Rows from block 4 of the image encoder, named by matrix and row number. Rows with one number belong to one neuron. Each number is 128 + 32 x the weight over its row's rms, rounded and kept within 0 to 255. All counts start at 0. Numbers have three digits each.
# gate: MLP gate (encoder.blocks.4.mlp.gate.weight, 480x160), inputs 80-159
# fc1: MLP up (encoder.blocks.4.mlp.fc1.weight, 480x160), inputs 80-159
# fc2: MLP down (encoder.blocks.4.mlp.fc2.weight, 160x480, transposed), outputs 80-159
gate.69:054151108109171156167120127139116169123095153081138121102126107185106102092200151111105150109112108140137104191072111178130092142171061115096174083126164138100138148124189131134116128087139114151177126130113126089108185121076122120121126137
gate.70:126192137114118139139089129142143081165137167109105122132168139203132152136157094202111142198113110118192124085166178119087152131104148131097068155098089169142109171069111119144063159143128163105153152094128095117087137107121108131101131121
gate.71:139145147176165042126106141111137087148120168184096169168171126087129122077150093155098152142139127138091140174153187143143089167071121108132152162134198151109081105118150127145116109093121093177101107121098128195122152043131127135141132138
gate.72:175077120169167126125107177145117044117136108120084164128122164102125127114116143141148146157102117131122093202138141075135145187095123145099132144105159075149114163164069125092166115110095123170015129144147121077122085087156085207133089149
gate.73:167088128134175115102101114047144084118089132136117143148112140154155117119092113106099145102139150145148164143155150134095132166117124120111122148171069122161123158086135124168161147133165173067128122151170164101154143070168148107110125168
gate.74:117137154160088080116196148170157132122103090223132142098096114163154153118126142170147095119115161107142125102102135197176132137127164082138127149141143085135087184153118173134136117101085149150162107162155148107043120216128114091144109156
gate.75:101112148165152137124132135150059148095062129155161121095158140075122117120123090129108125133124146139161138129179054166151085052065194140143188131098114139119118128115113107104172180138145113107120109126135148118140155085111177095102081122
gate.76:190090163153129081092055147155072165117172058184110101172094124155118135105121179123173092194110151109086111141077102102145110136142067167124085159123077154151156090149161114156126122100138131111117109161109156163138119145037154104030122179
gate.77:095083124122145144146086149107152098041108145064177142128091064146110151200093092113140150150149110161125114131186143158102107156156210141140073167110120131098109188135144164126115175142182086102135150152178121158129186171223158101160126095
gate.78:075090063139056139133142110105135113166130116084064125137141134134103129122116106111159168206137091141087128210150121164175081087143204165125133095170141052113162123140094111106171169126136125134169115128100139150156146154136071143108105177
gate.79:127106150119132141087161140172110147136147123155152151049105138097085169128122008191116141081094106111134096129119152141177107122151101105175196124159114118093125150146112108118101144156133108108146074074155153086133092092146105095176169129
gate.80:131133207179118139108121144149160088109114107134129138090187151170162171132110152089133081086127129092131118177147125086126106096179179129148109121119123066119135122115090199135099102069110078145166094192085160145094137135128141159120107116
gate.81:145177133147114126117094105165157194142138133152096187134131194224102156139108123078081113136140138154080124091120143132150137109178101119168131124113094084182134145062128137139195170141146139172109103168154105140089114164105066130133149124
gate.82:126152113105191111084098121128091113100152154142131095148170125155159142092148137095121139110170203129152144077145160107131157109080158125096115158083153121157141159141109152151133186188156143179099141137179111159086205129165136058115142133
gate.83:144125136179117098135164114092163208141121179073152127117098097119128134127056111131089135162137154095065129162108147182121036076138147091101118124154137073134121141146108138103124110153118092124155168111121136171121094116110099106144114130
gate.84:081114168144136111118157100097103129159071110138142124108121119124169119103121105113112131158153117158136072121079142181120109162165134167176081151106109133109174139110108096169127072252149155140169128142134090139126156203127136168095146173
gate.85:085166115185092156145104125092171072089085108117102150163151109138074125115187090114121155089189145114097140098135128126163089074143153169144116155162097127116167124159102110083166132083098169136205151171139151149154119174116141176114167138
gate.86:111166149186119140065093144042166149159131138176109099140111098128154199065095155111148116123137112175142134127136097109123128157059132167116095145140125145172116126094152086100172119132091101121184044220109157152114159121103102178141087113
gate.87:112115165074123110170105142151115145145154105133123177081117122154128144125169113066183136166123152154124120195077144115119098097082142165140070150158144142138147075083111141116119143162105141179140140131101131191059120086091127165159172168
gate.88:172153116121126119113086105089156119115157069167147205147141130175080083135146108157191097206126178157156113160111135090118110165125110115097095208111113081149134154113115070128102085073100162117136130127094078156089170100132104132094091165
gate.89:109141142108096136179144127150178129187091103102112110068154092131143134148170140110118088134160116147096121105177170165143076088133125133133116125135113158146159142119129131072118099176126108145117164205154114120095112142093143079107124139
gate.90:106076133114139088165118105090122176153141123142091163101128088124175181099085157099130104097147145080129096206186147130106132173151174141130064124107118071148164134141079136100107103113166126144100170076102088158098118137153117150114111149
gate.91:105132086127136146168114154160102123139126143154086094137095160124176121105148122140100162108122146076138138109132174078187093122103175146131159146118090151168126114110137119158090143118145180144144109116132130176189105178130083117193107135
gate.92:158082130159055140162108124134111092120100131155105182121140147095136179111124088134113085184109096129161128181105106123172131145146123129133140139185053139111155143153091119169099080123160104134144117161127130149097134118168105134159147128
gate.93:086138107150125112147060177137176159110165188085116153112115113140101060131155169126107081133107091106111138076149126097158149074099141127152084099056109127126121148122100195119127097118192126074115107110140157137095120143125097129116079049
gate.94:157117096085214164124152155143144186158081132116135127151085133113163121113114139179129125105197045192136127111148162160095101099124143144114133155095154144112106145078125114155163136116147114115136126106191095123087141155086081118107134056
gate.95:102111121152164138062117153173151067159127109157125124099129122118116095104170165076148169131145161110148127171164142066112169176082101158153186072097144184133118125106163083093108073143111163115182130202138140154066117105148170148057113124
gate.96:186120148161151146152070125125084173164151090107149082145142159134135153128102152183132114091146061138137149177137103110130103114185143132156145112156189127182174108173124127111136147115129067196113120192123135125145097144155158093096131090
gate.97:150126102103125177084119161145135100133106188114157140149090146100162085133052106137129135110067112108131120091118105107139113099099086097134105162182053135129118122145159208168158127104140121110171126114126179193163152151165112134155137137
gate.98:135156177086107129147148083094122148103135121136089083129102185173112134095128025147207134116137086151120095097185126121125113100144125128118076141118067176113122125136129176104069118094107119123099108087035170144049136148116134173159135105
gate.99:159093114141181095056136120110142135202129069121151127144105108115099068206158110204140117080134153220161129128081168146145126118131117100118123102148166109131129181123124106135143115132134112058068201121102151146122149120128076162063168079
gate.100:143111133167124109154128138142114060156170173134143130155157130138090181150113115156143100108093112159098204168103144148199135130118143137109057131124146110122102163076191110158107159198098122136105164092121166132141118101102152144165124226
gate.101:168082150127103121170163101141115146113157214072063185108084118075170108121097140147131154142125093103214136132130111123151140160157089129131157148056126092090150163107120119052086166196071131127100135147130118163091137150124145112148130115
gate.102:164104150168118098087143129160132107092174101085077123153109158096066156144102111122063155148168140110126140150149170193128160146149153154174101140139160133139125122100195145150094203122134122104157128131157192150174137148146102101111136112
gate.103:117153072077208118193103137137132124103110105152117098126138144128053061177091067098118128178228145134100133153086120157097103129157165204087165146116103107109115119149158099151089155129163133079160145099092124133156150139163184094103145141
gate.104:118186082063140138094111132125120172160128089139152184168060046144168138196130116160159075135107143143057109110084107143134111107118159140087183075143087136124109094131137191113115145097119164151098121147058149071157170123143096135093144151
gate.105:133111061184129100118120129171145159063109088171145133112129104154124148096153127107131088101145082105068109131103133153157123103142111110196084142107211157132127142120124127163130066149182094170143183107135117082112096134109164151121107177
gate.106:103116103161111156107090153084142127113134106106119158174125091168141131110089189120120135172127050092196106049121161111110121143131138107112138156132182100073168069146145112170137120077142111119080205126113137158166092135149135161091116218
gate.107:190159197126165104146186113085157095151123136104116158152093185152188098148168114166117187134125130142136067111166146131098164105103153167108141142115135133143090093136111143059152190145104090140091129137109132221168116157123097108141089237
gate.108:162076084112123155106115086089137186128183140095173144179099155133140117132179102147104098083164153132102150158108121158132115183102108139095080093195090093130079146173172156178089077108101144105110078178117162169146197179138082107112127108
gate.109:132081144108122152125147187145113140129124163157159173148113109103143101188130138116094146148125087172178081089132171185100169112094131071058096157079078121097134128151200131101099114180127154073170129178161131218110104105173128184098129133
gate.110:107118120046145113159146105142092124155133122143123123097077069066176132095137177208136136065145116135108098101241149134081128115149111188160170122144100152152186097106141108090108130109104123132121073110094089108089151181086075093102163131
gate.111:154084111188126199114115189213130105179167095092108103092054110090073140105154112192137174139147130138149203145086099081133121118135161083098118109110100078145114146162132120158083155123127166178147093149128146126092117138155115113116111088
gate.112:072147107120125145131126182152118131108185190175107070132122091079093109128141130133151129134089098141102090120144126135162160164108120187174183218134168115101151102100117120121109108119149105117170161128100125114102171098107173166210074154
gate.113:145102192136111122160084176160139190154151117173105130120112127155114126117138120125156127118103118121105133160189173099091155096224150141124150119113107155126164120142110151089105109107150175107094094220138079089171142155117078067133095162
gate.114:070117115094048140141117098173113174120150163156110135086151192126155143087112102118117140161128096146123134102160112150132107131154096153117104072131109135176117108117099174172084163092148186190101185112098093188081096047123104105124093136
gate.115:156126144087158187112142125171192171148099107139147116159158095116161133142190165190171174105142212131159141139129140127174106085079129144115209086098095135103094141103186141117107146136104145119111137151144132103107123170083173109141181147
gate.116:096129129152186115141174171106211151068147107119118140136169114165140161179140137128157142096148178118146138094098207133126123188148111143110102127140116128181136175083135134113104149170142162141062147142152101151105124138168086174146175062
gate.117:186120088175121183210141121113151091091131146157110116123096115158119124141141132096110081116055157169213073162184119093138130094169131109113134088146121179142118167112098097096148087126137092114138098134173142138137144168160146108118092098
gate.118:156162097203143116070148153132099123147135134101104148106161136175136214134199099144056156091103135124117146084187109091143140176201162104181138162096070151132117127122117133199159178101137163150157082118169128138105220076158151109134103108
gate.119:132097126198134099177153146081113119121142084150117134094163083100130179156126135080127104149142137125124113177156102156131107086150132169173157097114142093118109151128118187122123111120100102136114153173103126116148170188171143060099154185
gate.120:128136144152149084177110166049114158136085078152080125168121106104148135171013136136108066117064154177105103147130188145127133105076131082149086165157099131109043149105153132178113196139167105090109124059138145128139182127106179126137164122
gate.121:116148161081141104178185142125152123131139166093137169117099102091105177080120148182110093114117129145106186176097171108109166108145123136114133132174166060083145145083120117155159095096106151077159128146092089096235119184064125135076129120
gate.122:112188128165154140152140183102101169104146135089099147165104159158116136144139101061137131096045117127087087126110120177158146106095143116080125091121139107135115116124100127144116208149130146125092166110068096126134155182123075082147143186
fc1.69:206076141133092118086129136089108088113153098154109133143134155078157163169051139136133115138126151116134105066187158087105161124092191125142110161127093159176117104132094129129135125167135147106080139141124169170151068130164136146119116120
fc1.70:129136115150131117127097133150084081185157100193123132148153138154118154097120100125122160139137098130180099139083152167098144135142101131084148131093160116085079134123118119124101132076138106182164086137199114068085093148166127143120141143
fc1.71:146096105094091212138175101134125149121125091084163098111076150174126140170129164113166101113110128121162120072119072130128174086163113170161092086136062094151198147127096128108113171162148185096139144117143133058124108188148129130129124124
fc1.72:184081127162126148128127143154149096117119137079110136077189150074172141183123119134160152150115121143100090227115117055121144145118173117084117089134119084139098137136124118116121115103083084148064122141113141060076080118127106220194136136
fc1.73:159056098158154117110091121083109097123093128127081137105099102109178108110137136161080148095179133133157191138165119126101109170100153076125115152154089107135105207088122096164141152125168197096115085146172123149133129113161172098090163156
fc1.74:138028137142152167129134120136133102170173195108146170146109104118125098147121159088076102175151080096155148132088105070091084161100106126119081081090105131124151089086129126094125127144127182080093123094120133140183142053167114155132177096
fc1.75:114140046128158115100162120111176116181188067116124143108154122112126149126089076121102096124099183091133113098120187105095107151137094121102156168134111107166165170118123166128112148125152143199068096132075109154190164090155118163188168111
fc1.76:076179084153087146148186122134150085152123183090202190103111154134187122149148037137095134065186109111120130132166114170106136096126190105109150079116144093071115171123110173103119145098113121112114159126155121070108143144174156138173151049
fc1.77:042164070094121203124138080124182129123077110071115100146108152141140053112127121096132116146107108134174137139135143132139148101152116141097215088139098113136119113123139105063174138129141121128140104167109112099121115107121099108103162183
fc1.78:186133160108195153126105109118162052152114108103114086052121099113111118087109194092208120119125140185173126107163126165119172146106158173145093158154147213111098177179115077120138147134064165110172096111125082104075146119069146189114089120
fc1.79:147157108155118138138098133057142082152113127127123118194143103182175093127122228078142122196156154149114180087147120115049111116094174162084066159144141129173139094133128119156159112106100138140075192155088095152137150143121126162091093122
fc1.80:115154229136124192141103114169148126165108118110112160063170142137143172150114168110135085060136151137148154184126120096133105112185171162142117124148154074125123092122129165110050142064121079138158146197072168146111132091098128193130121152
fc1.81:145184130074139148126121139173139129171132090178155145150151173158093123156109166049163127132113073131095134115161128090134106115175019143184124118112134101110116099069108138127170134180158171105114128163093084161151092159176154106146181144
fc1.82:145081124190088073157144114124171176138140132086166160091127144115105137131105138140143099106136050139077105163108114090106107154162079142156136112169099175092127121088132090039113074078108092080135129114096161103107091197087151216136124177
fc1.83:092110131135171084114179112144141134172133128209092078156119117162135068123125118092133128130179125186061173148098129186089136083138104035118192114107154108129158094091112134167095089142119140162064113131078129163151089122104094108117119075
fc1.84:100117108082135115155133091105187193134155227072116116169117156102134117195102158113147139096116144138112132079095128098091172128072140084126104104186089134161125155089134089110158138179134110148112097133175114134074131131125112118122126083
fc1.85:160100139069150099087142120174070206154148160129156106104083153071196119134096154155143108183060139141187123141100126120079144149091089101137143088098163111144113106119145153126059117182164084102073123120114106102122163123110098087154110103
fc1.86:117167111122136167124089117146098200075125148143139125112159171127129144131137104146116158166121146209154147136164095101099115091129123124075162157073089126107138101133116143173104161103139078122049147094115152140108113117100123118134154107
fc1.87:148164133156097156137169053119123139081124174132133076144137153095115128076110141163089160097114097088138123082183105195137157118181116090126110120092130104144125178163175051117142088173158108082152091095101102104199120163156119091147122105
fc1.88:145155120097132140114100121081123116124109102175098200193157127171115122135151139140166124183114132143180066129174173107116108152097075169113060158164108108154184168118115086154146043090139162111081131139108131136128108150090158140109070169
fc1.89:159109113114071147117080119150095143120162128166098178126107110110179183141120132134151090119103151140163077101118131107086175128123155108105128132132116153145118099142099170099077148116135109141124133151107070106121034114161113106163125125
fc1.90:120071136126174139119140128150106156133106073171136125131085103102190170122115149090144126163136119094116087205176127137060110156143154101160101112076119110184151071094059165071178109140157173127117195084083061144095107104150133133094101113
fc1.91:130155175041151093075156086105083120191128138078064141107159111121110117156077111170134152164118121113130084152165125139078157153163061107148072157133148138142188147169160069095151116116111152159128126086121092131077142062136191100083150117
fc1.92:126111128120118099071166138121156129097187207123141096166127113038166097137171172117120142179125166098211100160108155115113108132153111093090142127157150152160130107084075121123185186141133109160084102102157134123084084127073143126132125124
fc1.93:155082150113124162088193068118110110113095063170151105144154112085131194110107078135170182119162150149140138150110108138123105150136154125108174162181155134146119147125134079119139159172070113192162161115099093101166098122116164155153141188
fc1.94:146080160157191137088150123143134160133082128126176079163100147121122119119087151129091103082104094119094104116216155164130086109126116120100127131120162133131130119134085132103129145069146109104165071181172122089131099137072094102121129089
fc1.95:144142147140098101205130120107130174115120141081120119128114114132138163162079090161113101118102123113071103115093139183143099073180125142094100154137081086090128108166110158144125142049165090132107131039122102113181141155129098090185167154
fc1.96:096157075097081136095152122116155097112101134136113194135126101150132113118148081114093116178103193119099124091116169141124162124084106152114109183100081126083099148074145139182130114112126180092127148063120131107101101105116119176114168157
fc1.97:118126104107184083124141110084118148148190054118136090169204159111127109157113151120147116119109153190142137146061095166110129160210114178119155085102171115133152223126128104107188119098146140150094140147141119120098153092068165110085119098
fc1.98:110105042156137154127103173106133084158127118142185190116133127089144122162118199118088108120126169093126128120100148158117123173124111120099178134124142053128141163171182089175186103164117152142138141174172068103165093082104118111086146173
fc1.99:118114133136133083106190144127189122141157075096131095133113124099131111150103090148153150099134118151148175059149156129096088071115095067111091151131102162170131155111075148112112126103101105076152148142146107081111171126136119086061146081
fc1.100:106084131162079121142143108096125070164121188099167150108187123137107179171082115216137109121136113161118171135081130129148153137119145113095089166111112129111078101107183102123162141202085098106108119104125114110202143119159136161161048217
fc1.101:112175111105118153116113116157143139143066095160161081137122089153082145106107130171122118118132125164090082088121132118114113100093136130128087101195144154182098054133135164144171114013162099110178144095155148145144119128134110105157139157
fc1.102:172113126176123082083120108161118105103185092116109147178103150103087157127098129111068135146162133133119164128143107187116117161162142151159138099131157179129126138150210092152096191109133115073171126102151188128173142128147086109097116078
fc1.103:143185135174139143191166138111126139152097092157112131166097123150147102128118166071196140158021101075121091114099085148098123070147122108087174148164119120115075117152145068148171113096133099077145114153183167130155151146108153087156109201
fc1.104:127059103155121102128135182187102072095100159114095042079190172124078118077133120137133149134165075114187150144148196120123118156150121132119082126123138127113074191134116091117124104124129130135118109145179087175088116109111152146155079111
fc1.105:077118071166126130098153109174125168082130123154136144125124048148135138089117157095144147103146098106078140166100116169144083108121124061129101145117192118102136134146132126189125148153172102160207164094113088098080114151132119142141076177
fc1.106:150142147102091161109097117118137118165171120190149198089171106137127143146084149132136145183122131184156108141145079110181117099139099191109095068155111082158127075133108126092076184139111120113172088093132140091130098170116106037171122179
fc1.107:179125197127188131138138145113133085152074150075119140150122167181189080162150144131151182163140098136136074123157134071129155109112148161133175158152159127127113087103098145115115187150109104113129121102133136211148142105158135122132091160
fc1.108:074125172148122095144127145170124104139106165131142146146145133144124084087113137100165173152147056088127089092227117084083123121081103107097109124043087152146093144048138126141132145111112150101134130086143129157124111126068166152164136157
fc1.109:103186124106132114131151076110136131123150124110142068108126146138133169046146094147124118107117177087096174162109087053139093163167142174189159114147168130123158157101064112164150138083147120177093134102116145048120162151055146118145127153
fc1.110:119111128216091135086081154135191140132136149105150120151141180176093120155129064094135129156108143109155152153050104125159127167144103098057106137094154089116093198157139138125161132141132127116159163129172177126159099132175163128130093187
fc1.111:128127116090081091114146093112113121096085199114169135125131151142138123155108091130137059186073099048142113118077144152155129131100168147142127138186091159138180089112065116129143141169133083088179162014112126104111149107151086104168061188
fc1.112:103111103127130131126118159139147106142158255102094063136134122088109098136157148158143146116079129148124119147113140166154109138120135155160158150140170127107156100107130120153127102096126152105169152129114120163155202089101202151195132132
fc1.113:116150183138091116189080115168121217102148132162128125112108153143113119063116110136130107114073134138109110140148167138074143127228147151145142133112125194151125130163117129091107116151137176149135084205111076104186139120115102055133061165
fc1.114:115100134143107109104205138067120124151181128227091130138107168138112099098114129114163153114145140081189083157232151105133061154115086125084134137081118140160103134112132194164128146085119106133144144151102111135130132104145124097147166134
fc1.115:138103148108204139132135150149161158137164070156184092125167120163151114161190178133165198049150210127190117122093169129134119084075114137108222123135155117073122144101159134062094122131115114103138108154186147152141135152109173105108157121
fc1.116:181116169146082134137173115180111140212105155106125131129151124120188150097112074169058131128135075153091120183111094109088118074138178099137102102171174097118130032156083138139150147072090101084170174100136105144105114126091159152092104168
fc1.117:182082060122148151218105108140162106088119191133118110142106125117125108097114096113091124148091149140206102138114124113125116050200129108080106091152146166137105180135079103106161068136144070139107112113174165116124127140180123133130144099
fc1.118:066103144076068173146132134168137160124151083168156121153124131107046069170089083135140063192137146145117121175068150198166122141097150142141119104160162114081156123131143176117104121165098111121126183150072094111151075139167180090145127111
fc1.119:148104121205110087210159113053077124117143090173124131102145125084121147134143154092107117159138126140168115185166122159126079106150169161169177108141128070100115158145103183132123095167107107141108142158112137106174136176199132082100117164
fc1.120:129104119152129060138117162077112147137166060098110081083123091106126102176071171146081099093101106162140125125160157165097105114102105089184158149115134139136093093076154132146119152158138099135101075089149156146099124157065122145134166085
fc1.121:188115104146096124127123106147099147108069071132102082160155129139110090169129101102168162114144103119164108059165089124162097160148155118175128070118107179161110110148172154123115143178136108130101129118137155144057121058167142128158140137
fc1.122:154142113127138126086172115169141129109134128103143084100085103117151138082087114165098067141135093089158159110135123131133165130149111106207134117113065148102146134144187155132130097169127149123183054146161153060125107092125153142113093076
fc2.69:203115174098119095142105175167087121106101224100060163157162089141104091123139116109105088117108122101132159146104135145144068067101091205074159078098172123118150148152092153093134112075162074153175112124073151167115136092115190122106082201
fc2.70:144107125089135134110107137163119098118124138141153120126170182126167083106118164118120080076178142121116171059118130128112114167139140093182134092157106156115189189109185127183135094111146142105127076127151125115145097120085139116150152204
fc2.71:115154162122123128137150201103120124185135162080108064099137053112094094108134151139122159153170188132063165136121120175106148162133161086219104058132155134143165136105123124137116132131106131120166111144066105160114160153151143129129121112
fc2.72:135097159066096146074146127097148139156050169061128119137136151148110171128094108127098142155199148195100157089146180126170135164122079136151092106099125134128147120166135083113156150223157186096175115125139135118108141106132169126125152166
fc2.73:104100121130114133120151104122157166055145144115152096111090176150156085176121126082129087136056145166095134108114134137177128160080099113146057129145078109139176134153144122129087160091115104111141124129111073072098121135158167108093148123
fc2.74:172131097106120155127115149151144111111107167173179134136144107125121179151115126145086123130164138121168076119108107114064125123103137128167086108095133143112159134157141119144121198123123109123147094082079117076124100172103135058123104144
fc2.75:154158101127158136153143115171098125143120148078057108154102141115139124152080062133143122092148145062151071086156113146067121139114113158127132141119148136123122093115098128105085146119137168162069134101147115073143065081128164133147050124
fc2.76:120135104160160137119116116135140110073126230165087120133113119140117123101128152113090138133128127125142030113139130114163120126172088167073136097176183146157155129088104156125160142113113079098125112122111120145117080165146124131099133176
fc2.77:053069148151140116171098185123103108124106138156105095115125157162116177177131077171104130135129156105063062142144132151142107117121134125082130131086139104117100122067194171125149111174053106162121156168108035155120165145122114116135088097
fc2.78:100142116138152148147181128134100100127084121107068135147102156138120084113154081124171160136098141067029104079158160154083151113126092161140217120119093181161075175101186118130159173115107140151154140076136139070121147097120134131129139141
fc2.79:082129122073091113155093101179128142123102054124167107133152123088132155141135154105085078069066101122086138187098162115127056138078113109127101125082116072161092087144151161166171088158105140161185099181146126137121063169133108109143128171
fc2.80:141194140156081158159134161113130099157170048096122154077102092171121141124165111110126147173133116096151139089138141107128101135114104099096120190028170078123141154120091119101142137160084081103192144109131115139179183132118152169113096164
fc2.81:081151117189096166148161164122078130126144127170141151127112109117132143125168113137110167189216145130120128174119154154168189169155091132185136171077110155123131149195137183161119132085071113133095072107184108135124150104178148170147115116
fc2.82:102121136147146119093150168103152136159147124101144186097111098095169159099134145119150115126086139209162128136157123113088112111149177079087140111162112120115131144120122117104210078133150100091043088119150173135142147154103154113128080130
fc2.83:140111140103142146094114084146161140146168126158149107116114131174066137112111146064119172150150111098047139130107091118161138140064101104124069177141104142167089137153068106063149110091125103137126131111085158143089110096100160177197171172
fc2.84:120203115084138153127106088185101185156137150168133117170105098147151080099107129157126129114179147138150121130116114100123144074211133119159082095154164126149095085161105111106117170138155126145169092145079204173139123168194185099132167086
fc2.85:101144162095137121130114149105049145133109156125110102097112107134140059146156173192099123109121112114123135149126076124105105131100133155180145100117080105161101170019114130088089117132168073105147125147153122122127060116155098076170069138
fc2.86:179084101179207096155124095162127125092139087170099137154082128128130158091139099109085096174143121119202080152153095115124124096125128148142109136116182161087109082161081150112104138147145118154099108105196156131166148190135145135175137119
fc2.87:113096127136134097130157126142092144134152189119119187181156135118079167111177155156200105101105076133152106137127138159156125112172065064133139178158199077143115142135159161126096131088170093105131087142113092150139161106149093140143110112
fc2.88:115115090109127174096088141059137121111116105115166107094094087094217141115113133164145112092095157124107152087122132104139078151143188112197166123131142133148180161138091132119180094189152128132074157105148162145067145099111144115127189033
fc2.89:168088175162111145104095160177165162154122148135073112140067064169091071145174140121090154174126139150186139160109080153140098080143139111078179131142158135138092208196116109114130182147111151186111161149129143102138135107163138144147116132
fc2.90:160096141092144100115136161110155112154151143142152121211107105140141106115192124074090163158163091143144160117160148111121154093142119126079166108078110208099129159150155074135107161136082145116150091187097121096132124126126189077123101119
fc2.91:103144117144164145091163099181101156077134216147142134140113113114101106136117088116123100150146141109181145120143123154122133128121165168065034122144160148162182065085129133136119103136151114099091043114102157150159159128132132120154134118
fc2.92:188123110103126112098143132142105122093108216111180085067101090197131108144135133154106172119120122119161099128105148084162113041218088164154091151140064137089076127123151151179120096133127161150167091154145153136105079201141108087132158100
fc2.93:147187128097179170132209146139146158104165131121093147156121127059151080090168113162056067119216126146164171093107092138097150153168125156131102131179117116084193139099161100097118147153167087126104160183203166129123126043126112124114101141
fc2.94:090107111154156104073159195093105159088135153171099177134147176107106205138113177044088139131107134144096121151130165125133131141136162149176098136209146134134135131112154139147133110139077089121120147099135153162178116061142120136106106125
fc2.95:101208108115121099105149078126133087129162093075079096185113121105079096109183146080179117160155133118081083138169104146172119077131135142157163161107130094130105160131094153156107126151169050160125111154141080109154157137157140164130132083
fc2.96:158143145110132114138139158161095079131138189161164064127137098073116150128118136146140076095130137106128136166128116116165117153115078152094080126136090090113123164132068120122075173139095086098128143138205165177116184102127141156141138125
fc2.97:135079068135109168086080142116158097145185094149103178120125131152134116123085174119102150077172156152095188120160088163141100175148091093165109217113145163090154136141058116094165142140082087120074119145117129190131191094133166131120104112
fc2.98:117150104088193128143152118157167068169160178151128156127142070150095175105160094116165092152159127122153132106103142153173000126060166119113096112142163099129113175077097121125118119121156129156092125081146132107109153135069160098124146113
fc2.99:147117076123166080125104070133165134139124161098173096165198174127070132121176114118101050127193151097117136077138120139178074158131147199163065129081152140158129151118118110202117111149149109138159147136129103120123108094146128139077123151
fc2.100:151119165124106051184126124088115132119144115148126148184163071080151142132159148172091134092112118132152108140096154143122133157150112171122052138151170150125188134144095101178156144177195150086169129132101165120154177101089128198144156157
fc2.101:096154152167155185133100157047138142110165147199168088099092136186150062120158121110079137113127129145133113140094118125160098121128137146157086119128151185109120126098127094164121098141117160131141152132122130120153159083074198116065140089
fc2.102:141175113127206130120112066183152148088146217092122110135109116080113043086081128158143067077165120097092076147111139116157179131098185126063129113156157126133152082176117176149125088133140086094089135124075134164145109192085136123116147095
fc2.103:096112134088089154087138184164099091138105112132158100199107138116149158074114199128074101151134090164166113145190140083074085104197131133152094137182083101131116096092096088117100145154090134100115136074129156180125120071170118082106139129
fc2.104:121157151218119112140153118172116098080082132086136095100126092209148123171162123106104084093108100129146139118128139162122162071116163140090159167135075055100154140049163134158165121135137127155183195121138128151113122110165185153105104108
fc2.105:197168087143131141140141109121112142146134144111137150124067108134150162118105150088164128126114135116159123132114074099084160101083126232095106104164095196130119167164103110104171110144110141100148158103052136164097113138094109118107165050
fc2.106:055117101106163134092121128139118112101131119182132083137151177191140122145122147214153119197106166157135108147134115169122159154131098135142067103208137109121176111095124154135173158131136138143115153110119141108118143164120121179093109119
fc2.107:124103150102139112121172064147151080133034129099147094142102100162123135165119112112095108097129107175018140154133115074125085154121085129147143109095137135109185121130135163090106076122121100094142129129089122101110101106141217142137128091
fc2.108:104171156142135168087155162123160191182146156187099059151121111154158071139109132158130171146132161163144099131128160102131113090099173092120171146122162142124141172167168155114139148131158117158164137188153118128108170135152109131059180160
fc2.109:108047214067167156136134108208114156140145170120088125156139126105136101148159117201087149141095108147093104082127155165196128068159097199175156107169101119141113115119163122193129142122110162109133157124141128109161124166125119104101158130
fc2.110:091169137094146130109085074180104104139140111102146157123097064159145102152151133124111189107110124139129107123111109127127176092096182067064081161086112095095144102155185132132124152131166161172100089111138150101118124194133192108111105099
fc2.111:104141128054171148073161104115102100132119172081116112170086134092105119159150127146160121135128129067134121079116134131072136171114066148159082175165113128154099087126102100131093121161162116150105075145174108129153108117116131169146156181
fc2.112:157167104133138144107126133083165074103125154130127096166168062109120143126128088111095140093112102123099116197163124108152161133114059065110113142096132088118128126149080147189068155116150134119121121109146131112144131188116149109096170149
fc2.113:160148159182097142185205109151134156086135104138140138167098142180179145107083109128127153121128119113119154183111111100095133104132148106153082125070141050113123138068113101147092108136095102114138178149150129079138134063099167124106103103
fc2.114:142093101147149165106078142059097133171122150104137078127110085075138049136150145099135101114147145125102103146129200090085155130134102086091099121140185091076148128080176130114150115184117155094116158073135117098146124140085102146131066127
fc2.115:143094129171191154105084141165114115110103056122105121070090102124073182083111094102107101136107124133090120144131067118131124165131169126078108140118136165102098154103173166161079088136110123127090112117079116160086167084128124085162118133
fc2.116:079107167144161095127112128149119144107145099136137099144069179100149129140097126109217081145086161114116131148171123198102141146129101145141150138116135160121129114140102170131125109145184096171089169083095148076149138120065160081100149083
fc2.117:118122122088122156163125148134119131176100201144173078127114159181155126116101151114172189135153150154094061088131142122152120106174109176161124125127104126088137134104112112156122094137099071190119126125134091065153112199152106155186112142
fc2.118:105166107189135092178140137135144132154164158115100167173115096145089188111141086188140095093145119136137179076086098166196132127106115053099127141156151147133129111139094106178157127164162065154135116124133145116174176112178096167134123098
fc2.119:131164115188111109136147152197117121134137114085091149080112116097132121114167138087155139198111180121118075111135116170111170186116104137095209148085135150121165111136120114121178142113134090114112096135077149129114132155111146125151171075
fc2.120:137115082106159150153120197161124115136140128162168148121119146146105133131129121156142117102191099107137202159097171118065179153068095082094157102098121135127142139144083107146092090122129147137122125142169198105167166107141119099144130131
fc2.121:106088113128122141116063089182152126122170123159129156096115092122147189179142154154133098114087149104045112128134075131161149096063101109110101155132103073112179179120093117148146189112163114169096111175109185117133124122139136103146135086
fc2.122:103177141142158098118116133074172163118138149088169132112094140105129149101132079098169116121088149168087138154133162125135082170107197132070107148133099109085130116121139096111136116122128147136098151151153120146123121141157127167095140183